{
  "encoder_experts_per_token": 2,
  "text_encoder_head_dim": 64,
  "beta1": 0.95
}
Rows from block 3 of the audio encoder of a small contrastive audio-text model, named by matrix and row number. Rows with one number within an expert belong to one neuron, the router's apart. Each number is 128 + 24 x the weight over its row's rms, rounded and kept within 0 to 255. All counts start at 0. Numbers have three digits each.
Before each expert's rows are labels from the 100 clips, of 14848, where the router gives the expert most weight on average: "strongest on" is what is common among them. Only what is clearly more common there than usual is listed. The data: songs of 200 made-up bird species, synthesised, often over outdoor noise.
# router: router (encoder.blocks.3.mlp.router.weight, 8x256, trained with AdamW), inputs 172-255
# up: expert up (encoder.blocks.3.mlp.up, 8x64x256), inputs 172-255
# down: expert down (encoder.blocks.3.mlp.down, 8x256x64, transposed), outputs 172-255

# expert 6
strongest on: white noise; pink noise
router.6:100151132140160110106168139154147128153143106143129158097081150140125149066106096135118141145092144137102121129110147143120129148102153085163107118142129157159144122141115109083144096133122133124073131098131166124108115140102116116116135088124127129123
up.0:091078129128095105114154117135121144110148128126150133124126138125101102104168116154143138117185140121143125088136123098139118149145162132138119120120106154103154112110137100090115161123125099130118146139137157194133121131135142120146136140127146148141
down.0:168144135144111151080101097163102133171105112135107128099135126136184118080125135119152121170115102153088128112123129132140133150139100111138130172130146125089122119147139169116143100159096165166142143197088108146143149144179126146124084143149125129152
up.1:097134133097159134147167103129120146109155125184132141112167145150108139137119124128069121124126132125082130119084116162168129098109147081141096125119157121128121148121134108153115118145148135157108115121090136118085074138114126129135166133105110118085
down.1:146146074115144120130132126100137125105137115122112118094091164150168156115160119092112141124128111142119151102099127148084147094109138130144121097142124125144100156155100113109138148084101152129088160127096096124148128078160072113136180139164138105140
up.2:135132153140118157137109145072123126103125113141131133139101125109147136097085070113112128177102163125087114097049122081112121136070134138083108113153113100100136151138146100162113130176092122133117119101117114136108119100081138124157127112126115188116
down.2:150132130107126138094102111141105112116125127087091100101133127146099122140133111145127130108096138111133116164070144134113129167121122107124116087098093111119105101117152085121169116123116106175111136088118161168099106106087118127071116125093110113131
up.3:143136131078118154153099119114123119115131121172137130140170142153142113105119186118130113133099098122156095116069134129096123111142152115123122162147102117128162137118113117083150146067099125138136123124150085115121140113127114103163126178113107117128
down.3:079116090141114096146160103121115137164127103108108160138124089101117108136110121129146135148163130130147122091142114117108151137135157108110091146144143145143121127171145145089112092123160116100101131140131134157156095119142144159149139135125118137110
up.4:101135134128104145125082104133135136146092118113132110148124110143136116114151146086141115107173112154126122092162153176143107139119148180141068119169067128127144159060106122140147164147132131156129108162124124127140137097117114093163121099140184118134
down.4:126111117092135094152110129112181135101126138138161158131102190139145170097120093133119110109097113123118106101163156082123092183126151113133134099112177116103116109150135132145109108140104151103137135144125145174117148111162108144106163141150105138138
up.5:093128112110159157112147145099105112066125095168125112114135096113200147108147121107106096123066167110153131106159121141104078093085181160125159129145157110125133093144136145178090144116127122119141142126138117098130147106136117119105112141148125134141
down.5:094163135130108086167111159102149140091134132090130091140147132150137146119132077125137104156128130117171111089134155105147112110095142186125106101105158164083094145123147143139133140168130130112147103128126138104098155076123137125186162130155090089130
up.6:108163133149161125145155109153109095116157116133118186161094138136114089144085127157099148155107149135129109121103170097139141101093201097163157160117115096148135139103109098121140134143109129134102140122171088150136134068179138123114093146143150128147
down.6:152140124053126163137169135114167148088134138134140120074140154137166138122117111097127128178083172091131152103107133135106123135133104116105109103132113097132140128146116130085126107086105074108107113133153131095099172132122117174128154103113095134134
up.7:149165074195115130106116122183109127126153167121114170159115121120177134121094131143170122115114146118127104156139125126175129121130055122114120129135101097116141109131163144156127100152133079099095148124135132121151150181146155138171098109111097142143
down.7:138151155120117116129101137136094158166146130136137148130114127132114112137109143149132139187105114135117144129105144119136108122113080139141097149154103132110099118107141174110148138162144142129127146151115188161121120118138095156093121150108108178118
up.8:133098094124134110118147133124124136136096082127131111142115111131142146100115102130145177111112159151145124080127149139104125171123154173149122127142134141147145133133170126128093130143144117154107125127131136083095126133135101112147131111129147095105
down.8:097092123146171139097110133072182124095096139126111117113112132109165159177116119116148140137173159159110142157122141142104149110161119122108110160127138117117083091114100117141155120131156147134129134136146132153148146123127164163128094109159133116193
up.9:087153116128141146154098124105141122106171101071118093114129167111132104111148097126146079099072146138098105152128166144172124088121105181136103115128125140136121181156117176161181170145126127139133089142111134099108115126102136130113123104165155138088
down.9:113083070123121133190116165132130173137113090130113131173131084154101163141164150098077153131138102119129139136092139143148131128085181149137115152109140163166099113139103124117104141130159155095165142089059121159134105084134149120142093142099126124099
up.10:136122154112159118121085131100124084140126142147090118150155167127166109137128142127112104126087100109142093157125115093131126117124085139118140110118117189155068112148104136171137130140154157102163085135155143128134138104122123080110131161146138115124
down.10:095124106154126127147167119140079124155118157119135141130134144144149098091152108137098095162189151122144115113180140118113132158123142130122120129103158172127157127134124122089141091133128177113113131113152124143125093097099110132150147101117133109104
up.11:151113088109117132127135094156120133170132158173102134128152130109094138143149096148152127140182076126135145110160136140087130155118127098114089110134139155143119119091129162157158097123133148094114107165111085142126113125147139128156126104148143157128
down.11:117071155143119120108081138135165141131100118122127140133149113121139104192119123135136141067149116115125138131130160112100174153130140154119119138144104161094112134152143123084117082164157144082118111118126117078130141125120142148128091149141124111151
up.12:119145121112101089145169136130126109142159177116168139120089123137128088128130167084134151118114179103121128114090166178097161143136123171121114124128144098202125099098102101118125112123122151117119149123144141123126140176132119125160153096118165160108
down.12:130112108083120137115118126161108123089183145167126117137146115121116161078111130151171118123140130142129132094167143079134103124106100124102134171163092165118125084096133106149129153132160128149132142148092112112107137115133118127173120131152145127197
up.13:139126139110152142095147155118146167100122117133146159113128128174146153144129126150146142139172115173161104118181086123189096121117152144133120108135110114115100123129144119148109108136155074124089121107143175108114109123150121108051146107126097115104
down.13:109152117193162128142120120135151120167135146129120159135140179122122100144158146110107100109137090133139099107129086139177163154139111150129119130119131138111129119115141162124158127143127150140150087112132108103155147097113092074111083141112155108086
up.14:108165147137125110143162134125116117184148162183122105118106131144160131140140150076085119102113123153130142114140124106068106133130116098105142124133112142144139145132095116125159159112125123141119085102181151089093108076128127123142095143138133139134
down.14:120138120146161132124108130112103140138130119126128163152191132108125144139150145144135129142127117113137093138145098159127111136101141136117130123131108139126110143122102159120127146123089190112119122115178123111144106174117087166132136170123065120157
up.15:111106128096123076117144106115125134118110126072118157107170140079109078122142191133135139105153107129131099203106123126084134163136142120137114125150147105108093202115144137101126088147120170126131110101092159118126152119135151113126140146090154085104
down.15:137145104108109120096135096140148121116124069143125103120129139118077138124128107084112127149139147118100150179114134160112150124153125138168147093153139136091111166097137133104189140099147118154134120120090061123128142110107133155142117088147158135115
up.16:139126102131138139150130095122112152099096130120113130085133166154124133120130087127134121095122084097106168161204174145126090112125156143135212136133130096113144118165116096124111104106155126150179141105120162144146150114103055136121118125149133122148
down.16:083123126098090116118095174135116134130120147132112099117148124119164085136173115115119166103137155143111134160140130158158097107118138120085125109154148041081142138101161152160161154175121110121167143130104138142128156128134113126105125067164159151150
up.17:128139124139148130125087090114148132137125101110085169097134140111123102122096112116120106147110154131125115129106152127092132147134161141133155164115132119077154123152141143097115093130121093133142135114139135107096117114097138077107150106147128146131
down.17:132123122071118151120146125102138115146101114101181103151116111120107140152129155172132097124089170114090099162139145169175143135132109113143122112135154110158122159082145149125153124090158114133092110154156120127159135153150138135099146088141125134114

# expert 3
strongest on: upsweep; first syllable: upsweep; stream; arch
router.3:086120096137116158166107125109113128085100119112092128131123138130133126108122105093133137102119130073153114114131098144190114095132166181139152128139161084098093107122149140118117149156150140132159152133110180138152126190109148087151093095168100117127
up.0:140078091133134115113112082110108144092152100154146116111135145116144146147150147173150148110096111150140151154131135124112100095092147145176115114161126115130106154083124114138144141130127123117116114112085132102136144159099102143101082143132112136141
down.0:108107131066094150151096148140121096112106114145130146104109126121161137153132135144158111122147161138105072162120155172124088150106135108117147164120152115091160151118129138163126145138179130093135159142134122150113196106132162128122125124159122146134
up.1:113111147122142139130109147105122144119119061115155108109121102099133168095152111115118112127162149137149110124069153140131083140122171117138141100157155146140155129126101143120096123119128141126094127119105135078119209112151122134098171117127098101138
down.1:058110146086114104128115126102136123116156115166144145142132100100086130117122119148107168111148081151125100167127163136077130105113167162148125122174133144143141113133120105190130162156108113112140153157088119139096200087122112121122132135156145120164
up.2:138106152153130124082121153136110157105126113109174125135108139176116099127128125130106145139098163145097165180118100139122130116147193092141165150172127116146124176105148154092141104106098123167159143125113135166080122156137099094116106108187113111130
down.2:176116143107106113103185141098092131122144141098136104153141132192151102093136112126125122129059153125152156158156142097150136148102142120165133120144155141174107111147194170139132108084108094145138144120137080189100110172178107122104129160163102123143
up.3:132117089130145118149118136137124152097154131128139108157180131119120130150139143119162143114147104126139109166106112124163154100137099130127102154077136110163130138136156218114124084114134136120112157145121146122126145142108169134157152167115163130084
down.3:155122091160137105108158102132128099155143146092143095108149111144092152144121095135113130133094117093147138111172112092133158173123109149091109116151138138130161113166096111120153149153121120102156106150134106120154122068156076105107149121179112138118
up.4:149171136107124085149117158106145120138109112100108127132102127130141115144176147138111162105089114136120127126110120162119119147130093119108173105087110169133178163148113135140148111123141115124183081173158119102123122145091118126104138131179148104146
down.4:116064130119103144072160104182130125157173105157107123129164175106114129093093145125087132122135126115123121140144150107174109129105146155172119112122107134114097151122141129080137101097120145133099141142149163128115155128150168106113106129140117146119
up.5:138087167132122126052123179114101153107140149192105110162154126110167079151153115147138144121193134137122190132119126078140144127148132156128130125141117111106140155114120103106091104150165152157105164164141164129157137117111105136120079122137104157152
down.5:126113136148119142133099104160153114114140146127113140138145095113118142114142183153132131119093173146171110133150124115142118107066106134132121136122092139183155092110159122113148145136159131122128120141091111146142103157131129129148182135141125118113
up.6:108115149119118119126133114150124141087169144132106139145138116130092120143092115105161146122147170168115094127115122131126125160110121150129119129128149140114134124131085130116121154083121123108130153150137117112123147150097125121169142112168187104140
down.6:152080120135142104129162171166099117147107134145093148120124152110078160127173132170132116108145158103134136137133136156142131155142124081147128137114098133150150110081142155121107109128130095132122127116137136132095097151150121113145166158110163092159
up.7:131164131150110117162123114074137118125112145114126127096138108161117134143112152127198146139107134111104097113128142138113095116146164125133158138119094114205127111112094117151103120126086136117143107115111111131150154131134175094160086133136131107145
down.7:087112109129105167102137098126125118118121119113151123115137117138172135124130147115111131103161105118101160133167132154095103119138052074172141157152147135133163102114143145134135118133137087138123141110088072146128118151120102147141136134117170108141
up.8:162104134118126165132136151125153151105092094141111170121108127135081160117090126082114108129135158125098141179157126160120149155136111101128140128149108118185144112133149161109168133161083124151128111113113122135091126135093108157148108118137128108106
down.8:099113127117130138152113170135142144119135122118118090094122138115125140146147169154121131139122145104072153151124123102115097129115133176115139096115113154097149130070124151100110123129154108132143113156123150086139130073179168147144121137110169160107
up.9:110092125113114159088125132172106142109109099086125112106116129149134119122131141132113105124126098143114116096167115134143137144174111138101129069149135106168104146125137119130134115106154163132105177154143123154132164090179094166146136118129146133118
down.9:137139156107092122130117124099104108098116142118109108117114147122085145120118136136088121123097100114129110104077183068129149115110132167123147174138150124130155119100157138117160102087125105131139132177156140118114113120142167122157117128094110114110
up.10:144133113151113137102171135118107120138104125103142159117111106129170124169112134154177101101151106142154158124171114155114130176151112149155105112126148111102109152109117147133148100145138145127099128161135170102138104104148129118099105132131135150111
down.10:121112099137160087113156130102134063129098120140123134120108112089113078119138144144112143141111119114122101147070127075118144113129113162111127111096144154138145116125145125143131124156142145127153112149153080131119131149111153118077104093148125149108
up.11:125125104190103089128136141134107148105151109148144109128125122089159157120128104142120119163165159097081172096139112149115110130119122126147104108116143141130165116130097118122147149173111127139141120150098148149158112134074124162173113136116123133121
down.11:088107124134101143121142107124102126126164083185134113121150118142134138127119116112114163186139140176142135100110146080158082147128146107170152107132123112185125148119170101116101117142132162125123127118108122132136124123123121101130173188135117143064
up.12:146194146061137131090140100111120156118135134172151146151128108151146177112125145138088079138094149155114141092141151124135153152123167102135113179109149122109094119109164139134139189133153092127134108147115137124113110131108088128081129106116156112125
down.12:140117137088126138156174146161121100130102112166175143093117125170116103123113199151130179100096155126112155119140107122154112104190152145101112143115135146153143137137125160159136142129164139110141149143142153136151116110128140135125157122070147107138
up.13:117089168109134137129167128152113144108113116122110121121104110105177147150170093141136148128089114099118117148127135129088150074065100104114128126119132180142110115143136118149122105112125157162154131123097076155126078123107128121124140137163107152143
down.13:128129136142153130122115074101137124141145105155106148159088136133137103104105150113093122156147129117150143119168171140096107113159174163132152073130131133178108108168103180099107118126128096121124162120157138109119140124149143124114162112096142125129
up.14:101127151102155118175117124136100138155101145113177134146142103123152111094158151149113134132112114119123101141150126124129160112140088142153118160119105158147131170156118123146075134099124187118140135141146120109159162088106072173147117122168119128142
down.14:119127150142113119154129126100165117098150118124142126105105151119142115142124148162145106109116153077141105150120131135114106144109140153110128104100118128142159092091096116146144135161123103094109126161115116056157096120111136144125130151120142175131
up.15:159137118160152113108079111139123150135129126164122132104121142119165092113143115102149139136132119081127193148154163129100120116151146106123148114171107111138132150118167132125085129155164107123088079134113087144142114094108141119152126126127143118144
down.15:148131123098164115103135126112106138141103131154105157111147159103176123129138142090191170135138137153142115129086133121134127110127141119135091109099092099117139160090124121132128125156082119191140097130102111120136133134093126128141110112131140079179
up.16:142161151127176135125114138130132111148124107149140147118095169134158109118127117114117162096129163150164143113120149138112135133126124106106115094160109139090134137137140109177149139118110108170103139153156141143109134080115148155140143091171119125133
down.16:098111128136151116086162132107174135164121160110145129137091129109127157123124121119131139130120123132138108141093078096146091104095145156151111094141107181121104106135148146101140116172163143118139120116132126116132131161132098170144120121092189086105
up.17:138149113160143100116155140102116151144129176125114108111154115111111167124137159143119117145105127123091174116162170144100157145090115147118100131102163146195079152161106126128100110095111126084092127147094124143098079145128140081095123128090149150116
down.17:101125109160164128112118111122083129118111096102111150113081130167145129130136065100106115143123115105133106130153142152131167118110145117132136117115184126157085143125132101136123114138113119140129150144170116120140151114107070130141096153107131133117

# expert 5
strongest on: pitch: low; steady whistle; first syllable: steady whistle
router.5:154146137099142113102167148110107133119112137167142161153153130130125141158089135141097119129129102125140089113114101101099151094139172152115131126127143107111142180094135153133138077097090132112085126154179129095137108136169098174145130154142124151144
up.0:143111186130111159098145121167137181109120066120166096131149127141170161096179098115121123107148120189130105162111170091154116099169095074118128074178128174128100105151141122077145170120158133134126076111110125127135111144098075117066145105138115114096
down.0:109151119138126157136098103138110126145119096109137113154086105090147156088140121139105105150179140136138164145128105086101150152121103121174150134141093124154133167155145060139111137104136129148114125115134187139142113119118083152058113136109073118147
up.1:128152161105145110134125158111124116153100132153135144132147135096119105115146157099115087148081187155115140144076116141105147116103123120111107113130114130177164124122103123110113114075133109132120188140169107123174122086142123102119166138110146132132
down.1:130064186120109146129168120123071117152131131160102122121148164072125115160131125119140139112134111134141118101110089137091123092128176105101110157147151150121123152160152109140125134159117145171070123131143110130119195123104117174112081136092134102168
up.2:101119121109143136160105103168124176120142139153126146078141156144108158140121119117138099060147166117144114132122108146145170131135164116095115140141143113105147127152135181124144170138103114138146133155117107127121108128136147105075134192177121135147
down.2:098160114122114123162171117115074111131131187150139140109153117117163078108096148085125155112126158170079121114130128088121141130085153169160179141125170120155054143087140143143132143157125136095133112117129138147085123167112109168122117093084139148118
up.3:124129146113124112139123128098110106079127130135147166120153146138092155113132104129123105105116190133148121101095145136114136134150157177149076201080133186145164123171117112106123145139085145115144124101127101099152123154102101155132128100149101093079
down.3:127151092120159127137162113146081107124149134124152135109103166131126114088157126125102178109101129090078128108109089150088154114105142095138130131103112131120124123144116120143107071139133157138135136121124125105107104107118131126101129154130134130154
up.4:141157154094127128172096138168111111113094108127112134125104124091130152158134121117146133103127127090100104113120143122149130079132129115122120097181127100140109183144151093122125126140145157099130145138132110122131157110158137128137147156108137143145
down.4:143120136118115172059115117137134137149114136121134115129118184094127146131151112139158148127098141134106124114148134128139129123138138162104105124080130179142092101143111146147142123148134129129160085123121168138091108136136160096092090115100109126126
up.5:100181134089101141137117129151165103151170133147114182129106147117121104131093159155205119155121128129129132121090182167087132171139137127143093104105113152124145086128162129142131120145160138111141135126149120097162108134134128118114143116139132118159
down.5:141082168183167105141166139125110137131136124142122121185125176122123142142117076093120153137104142135162141101152107133145181129112117136126118101129154082153130175156176157136146119135149149104129136093133096099109113112097124116095136091122153132095
up.6:145116175156160159162109142104119125132104130134152157139131137136167086099139106143138147166144150145162177119075147140119153115125124143080132106117106119094103107123161139159171124157159089121150119165194130103120137105109115138091122163089104136153
down.6:163137126140197156066134143148110146117141131122093081154115126114141139118107158127143116118140130134060166141146124081158109144146137097104089089125105131128104110131136156160151154118137151099141092144117147119127091104082096142113106161142133124137
up.7:104108116107148118154103137135111130088113164117161156106145106130119110128126160101136121127128125117152106140114109165138113119162154172154166165136114140150133146134087095152110104145091129123153122155133129133115101176119093126120121123145108110128
down.7:094149140136111148136158170156110130164110099138176127081123116102120133133142098150122131135097153128084165093108142152129137107102084114161099108127149166139138120167133127149144135142138129139102153149103132102126156128100152189082164149109146080168
up.8:163106144178151140116127109103171138170107183151079172109100127149135120119155112130130135175117122150108133104142140126137108125113081128123104053148136083110157143112162091132119122144109126151101120142121123120123113113092141132154147131112131116149
down.8:145098122146167167113127136133139144131106113117129163103103148091174142194082107121151162150106125139110112126111109140159160131152132078090091128116136130100099133132119173146116119136117124128133127085143063127140106120130139142134122116146178137132
up.9:106141101087114096102109119120120111122103164152121143114156168109173165133110176109106154105155128142120118125103115148126114078112131135146109144119127140146123134105114136161167172137146129112118139115117070111101139110146134074126116097118100150114
down.9:123150142129087126165115113136150156124112116120149117147094127123160122186198110119136135088108108112156104103088158101100129154111179104137103126106146108142125181136103120158105151143153127121094127138127138130145125131170123118141130110143114142114
up.10:128158157157154134193135120135176139115127140132104131096135131144116152133156149117172109179109145121180140145116116136088166121161134087128121133110131109138101097129078085158143127127151147145121114135147130154139109098125143113119137055140132119134
down.10:124133140158113136105153140144121137126159134147128119125155124178142149154128138127152171165097118144173121130112105126105153155116169116128146160147101172152143121120079134090112140091133142143123130096101104138129144110175124114129141115131136180117
up.11:065158132133122126149130088140163129167139137114092138102109127169188136182111076138139132159134148108132168155112131107103139135125117136118118127099121157113187143089124131137142114123094086165119123118113112164120100105081113109124148133126135089121
down.11:148111099108136107124123172135119098128126135079126138149128172161148147138175105137117123111136158146096128131149105143098177160149141052135097157138150131125139107138091208128129149118124163156153090101104090137067164114148077154111122110106143143132
up.12:063152129145117116111186138102122103120111151127140174057101143109099129120099098177113100100059141146083112141137133118121088109138108129092085110165119136104126146138084113133153122115122109111106118113173128132158090118061112109133125094112120117094
down.12:168106118139185068109144155132114132194143093117107122161139153141105087092106105137164122098128132190115106102144058094134128068122153150109116109082141134149161121142143128101130111138115140153146130119116115070126145149105178130126095106134120138130
up.13:127156155139132078099127111104123144077093118152171108136133115084143154117130130122102138134091110124102124133120120104139146121098107150116171102091163111117078150119141115137113122136127145090115090116164113093144165112124133142145107143140107170085
down.13:164172134107098110172071137152140075164121081123106117145157159133146114125132109157108103129128088102113165157125135149104114132159126081095098135117146133172111126157101116083165119155131129146149144136116113165131114131098115142159138113147128119148
up.14:141124172147123131145127131088130137126121121132134199135110156087140166163121154124122112139089151155125113140079122111139154125153118088103141116126123129124136141151134137165138077161144121146133166152169109091116154112169107144097131196147137076128
down.14:052126127104132125139169107177100162163104128190110104114152140136118113128129153106173121141129081167125114102122102131119056131120153168137132169124105117147125116120134113115146150118130166106117113120114157136102155164117140106147135132151147113165
up.15:152125126160132123164134121114088164108160115122126117130114151080104170098122135109139126117123152132145132153120117094105094132106110128140145136106094136119130124155129090089124104139112089161095123120128126086184115137125068148155119085149173157147
down.15:156162120140111088117160163091129135126145109141191133107137147123089106133164126128161107128166131143090122125120115127123144098119176180155096072100129153187159155115123138122136128102133095133150167106163113123145156135113099112135143144125115111111
up.16:122170145120141153162097158121157091133106164142138113133112135176102148054131133135131130176132101149102118131146118140125096113111080119113133114125137135112140100076074174094074130129134183139106138093160150175103133170121169092103109132120119162155
down.16:118073135159118137118114169128145102097125127075109131151100122104153120165097120143094164168118135138072125145158136139164109151139140146147173140108144105118123139107111095086133152168138103174133132113132114098119116167132134153092091112169159104085
up.17:125130152124112138130092182142097114103101115123122158142144135122110100142123091129122158163141106126159135136076132127114154148118139086106152119137135076130157155168145141133171114123104102111105128105120135112100117114136150128136142177085087145103
down.17:175127144108107113164116142114121105111181170125151155117132135166101117119115145105214142082078118125131125122117150131146117095133120168109143124127134173123125083129124124093097131163125179159174111084129130146112158158094155147117087137127147146083

# expert 4
strongest on: reverberation; text has "reverberant"; text has "room"; mains hum
router.4:159153165180190100153127147134107124145121137141105130125150155162189146136177136129098119126133099147179129107108086121088142134142090122134102126158125146125096101131118139140153119133145149128131103121152120098098139077123112122125119149123098145098
up.0:086150145120164089129143098088141128142139086108099122158084171156171151152140105107074093130102161179153124138125120158098143117146139103136138081157135131152131133137119137127161121154143112155113105126131079101149117130139082124147117103111157145115
down.0:154141090119135156122090145080161134111073135054153128097127147123126123146161143148153127164140127115146161182128130140119135152157115052113121156110162109087142173133124071157088117154155162166152126116074138108106124110114093103131156167132121168116
up.1:124128112134179104118132172165112115124116116121128157135137121120104112125136117112158159137164130096128122132089158139117142079151081157142106160123128136117119110136129099139142094112136130119113153146146095100123096101125114115154138138165135193098
down.1:149137184135169137153093127115111126118145073104131141168101128109116143124091140172081100140088174145131136111131108111132165111076112124155139107141123115187136060140121138110125123132114167128123107153121105161086178118075129141106148139117142129117
up.2:142132111100092153164152166134133108091106147136118118127092146184133210080116175129126109149123142147138124095128129084139097116136181132140122131158134101125143111130136147083110127121162137137119153173154118090106161148143160118118146154133107134101
down.2:134141148131142133096101170120126127132163144173160121146142145116141134167129082125133131124097128108147152147144121154142141150146133138146153156133077117141119070131133170129142142077052088152139108142104133127141078130141163111120101099110112147170
up.3:108145146132155112115157116095120124113159155125136107092148137136137170140141149136091095141100130102114079134117133134115118156100101140161122102135153110170177166154114116116097085131134134109097157140209140112148099096156179088095140159126083154120
down.3:118140104081140157135150118157103087119138148139141122131157138118098165139104104122097146146157133151137129135137062080152150158160102158140131124147126137132141147152112061160121158116084104121132102094106139123142130103132150139103123174127116113103
up.4:157128089101129134145104112140168154167140126101103139135112142083109120065164132168143106139149148107139058149141172104164108135119143129135123185124133131171126132146099098147152103101143151152122180142152106142101094147174147125136178130124136124201
down.4:168146137101154142127160114141148114131089105171148128117109157132095133106073119169145138167106119145151097126157121127096130121146124124142156147157116151109147131100156135132073154142119150122119166113126115157116156131162119145178124129088147144143
up.5:100153098153109106130160075152153133101144123150108127143100110126178181138136143094092134133141132171117103116133140112136156149120155157111101108130135148134131140117140157100122117113125141124141120128142129120142098100098143086107164165155130119110
down.5:148134105142078145086150155139112142169099128116125180118115153112071125142135097183117128131159166126124139147096144101136102127121143113134077161165169118138151137175162170136106140133111139155173117101122184135091141151157153107119112118100131086104
up.6:084124133129141148125149167102137152134126145116163104157109128136150096165120135119120149140142170103120137126062104144104132107135130114134168108104127103106175115156166088128130135124137155160136109135122138135120121193116130107134146101143124100120
down.6:144172152128132155115151139157120075108160120174110085070141123072103148129144127101132132088107143140148101152167162104125115149109166142122142146113126136143160115129092146197154131128100067110095143123118140102114161130111104114084079136116119155154
up.7:104073141101128121137106104162115123133165129166109132185133093118103099156116148113149108156111144136108132119158127057107115140110096142102097091143105171108113103064117085121125143092113139155113094161106202080136127157143135127112186111109091142136
down.7:160153138125122106122137138134132135122108142159153152155116135101159138147140105174100091147146147135111112127099122119120104143131133134173149109160109138103136129144143184107148141103081113110134160071111101164153163107115089149114128138118162094168
up.8:135157136142110146107152087145102117146117117125113144110111120143137111093147116134143135089094148124132136137167121139096159129145120134143128172109111150127116080106122131108138177108164086088132144134151072142114162100106107140089173142086141098122
down.8:097094100179096127182112112136145119088163159113100156143130107150121137120155142126128158141165121115183093134142123172069087170157131186119133142106134096119127160135163149110152136130117114160151113117134128154117120147126128152149108070101124113153
up.9:128125157133181154147087156141176126124160082142108149153128114131088157069131117114146130169112150143119111095162135091118121105084159131127133068111107124110134090108150147147132134128120106109105158146130150160138157134150120117105180112136096105134
down.9:174168135148089122164156104135135126143131122116131141114120101150112167101100128139154109157095097157142087098106146107155123168131100149090173145137099153115076135151148114122143140133113089125129140106101157134138107155099109129141164185125126137160
up.10:151117167124146114095117127097146136081115132089133139139102124144115068156134126159103102169143127127157158103142122140129128118125176120157143116143147122155111154112121112093143116151083118125149131168139146127119113119119125112112154131138103148154
down.10:132129128142077117079157082119066127150138111118111063110119126167102116138116129152122113112071099115166114110152130113127115130139115149150135111143131133106151109109150119127135145097119101131138155096089156142147135159168120147083123120134128144108
up.11:137148091111128095137120098140150121148124149070140125146127141154135133114159153118073127115109143137102126099156080118162091125105138123118110124172139160153063124135151132142120086137150135072100193147128126109114117166144162123115141122094137151140
down.11:090100093096164159123106123113113093131153146153154144120131127129095096112079174150140143095120178114123123168117113144148183066134192123132132101149092107140156155132130125136163164136113137088166117097136117153126136140149149134144129138081148121117
up.12:123168135136114129132136136100128096126127112120165161091126116152148128107103101109110177101096124148108131132163128119089131144118153155147157122147114116086106102142140141150136143110120131105122117119162144142112117108136142137129155124098104084119
down.12:131116114144186115141114182153135160132133159128124120124125146132180144084135103130085109142135147137133141054112105151162115118127121121116128174097151126092105108147179147111154115115131145113121092169124160115084126117152131144123140151127152108157
up.13:156100149114144133100103148112065136103096150112151112119126144131156096139152138150104096114126133158153139123130103133165128125122098140112144119134117115076155138114125129116129102129099133138138119136196129137118144127133114120116132159152088114125
down.13:109124128137086138129122099117144111166162136166144070124158134103142117111137126087141104081127110130160139106126110109132131132131126167106158134092121148140126175136126104116093115125114096168108144085145101124112099150159156158158147096101110120140
up.14:117161101074128113099131133154124154138131116167112127109112154151188161155132125103087124114154120159087132088109128113142143123095132120108117158067162131106154128116146132134154158117121099124161176148134149130117148128109176147142158097118124100078
down.14:140143105136127107100149104118164140147158162162124129156139132123118105093156134123135125096138140116170126144096146116126146146115112143142076147131139138157105125122124175154164162098139137134104135134139153104125146150104106093113141082106113110092
up.15:114119144166139182095119106140113128118127142071116122113120121104188082138074112177112108107109147154117186130173136142113177142129093117150135144135137129136146170117146114125148094103118114123147135141135105203126124123131151089145132093099117190103
down.15:130091147158155127120100134096133152158138099166146126156110163135078138111146162138131107142117142154157103159113132132104133161135121160127129124123125143134161080105117124140116126133169126139060168152170131115145155113146106143085090159132114106116
up.16:116151137115156113122134105099128091086127160108140096112127093106126125118119083127101143114121121127175125131117094177115134135125162163136141081135131093094106152105152124103136120166152092118116134107144130102123111115097043138142134149118131091163
down.16:146094108161137171151129156137171132135129110076108138137106143108154113111146134105139199123130171117112124162102113118134148116122088113102130136133133119113078134089096137127132140086148117098124124101157145090123116105157142131091135122133085134124
up.17:155099132146123143128106112140118106123131094144122141106115132142180107148124127095159152141111124132157134158071146155154153164150148147083129130111081149121096125140154155114086079166106129173087120123160114131135123131129126119149085142085152146133
down.17:131129144133185117122125129103150140140114136122144123109111189116108083126097119074112151142121151104109153122096117110141161093102151107096118151151113133118150131119100110104142167170148106127109118144124176131095141087091123123154133129153161136125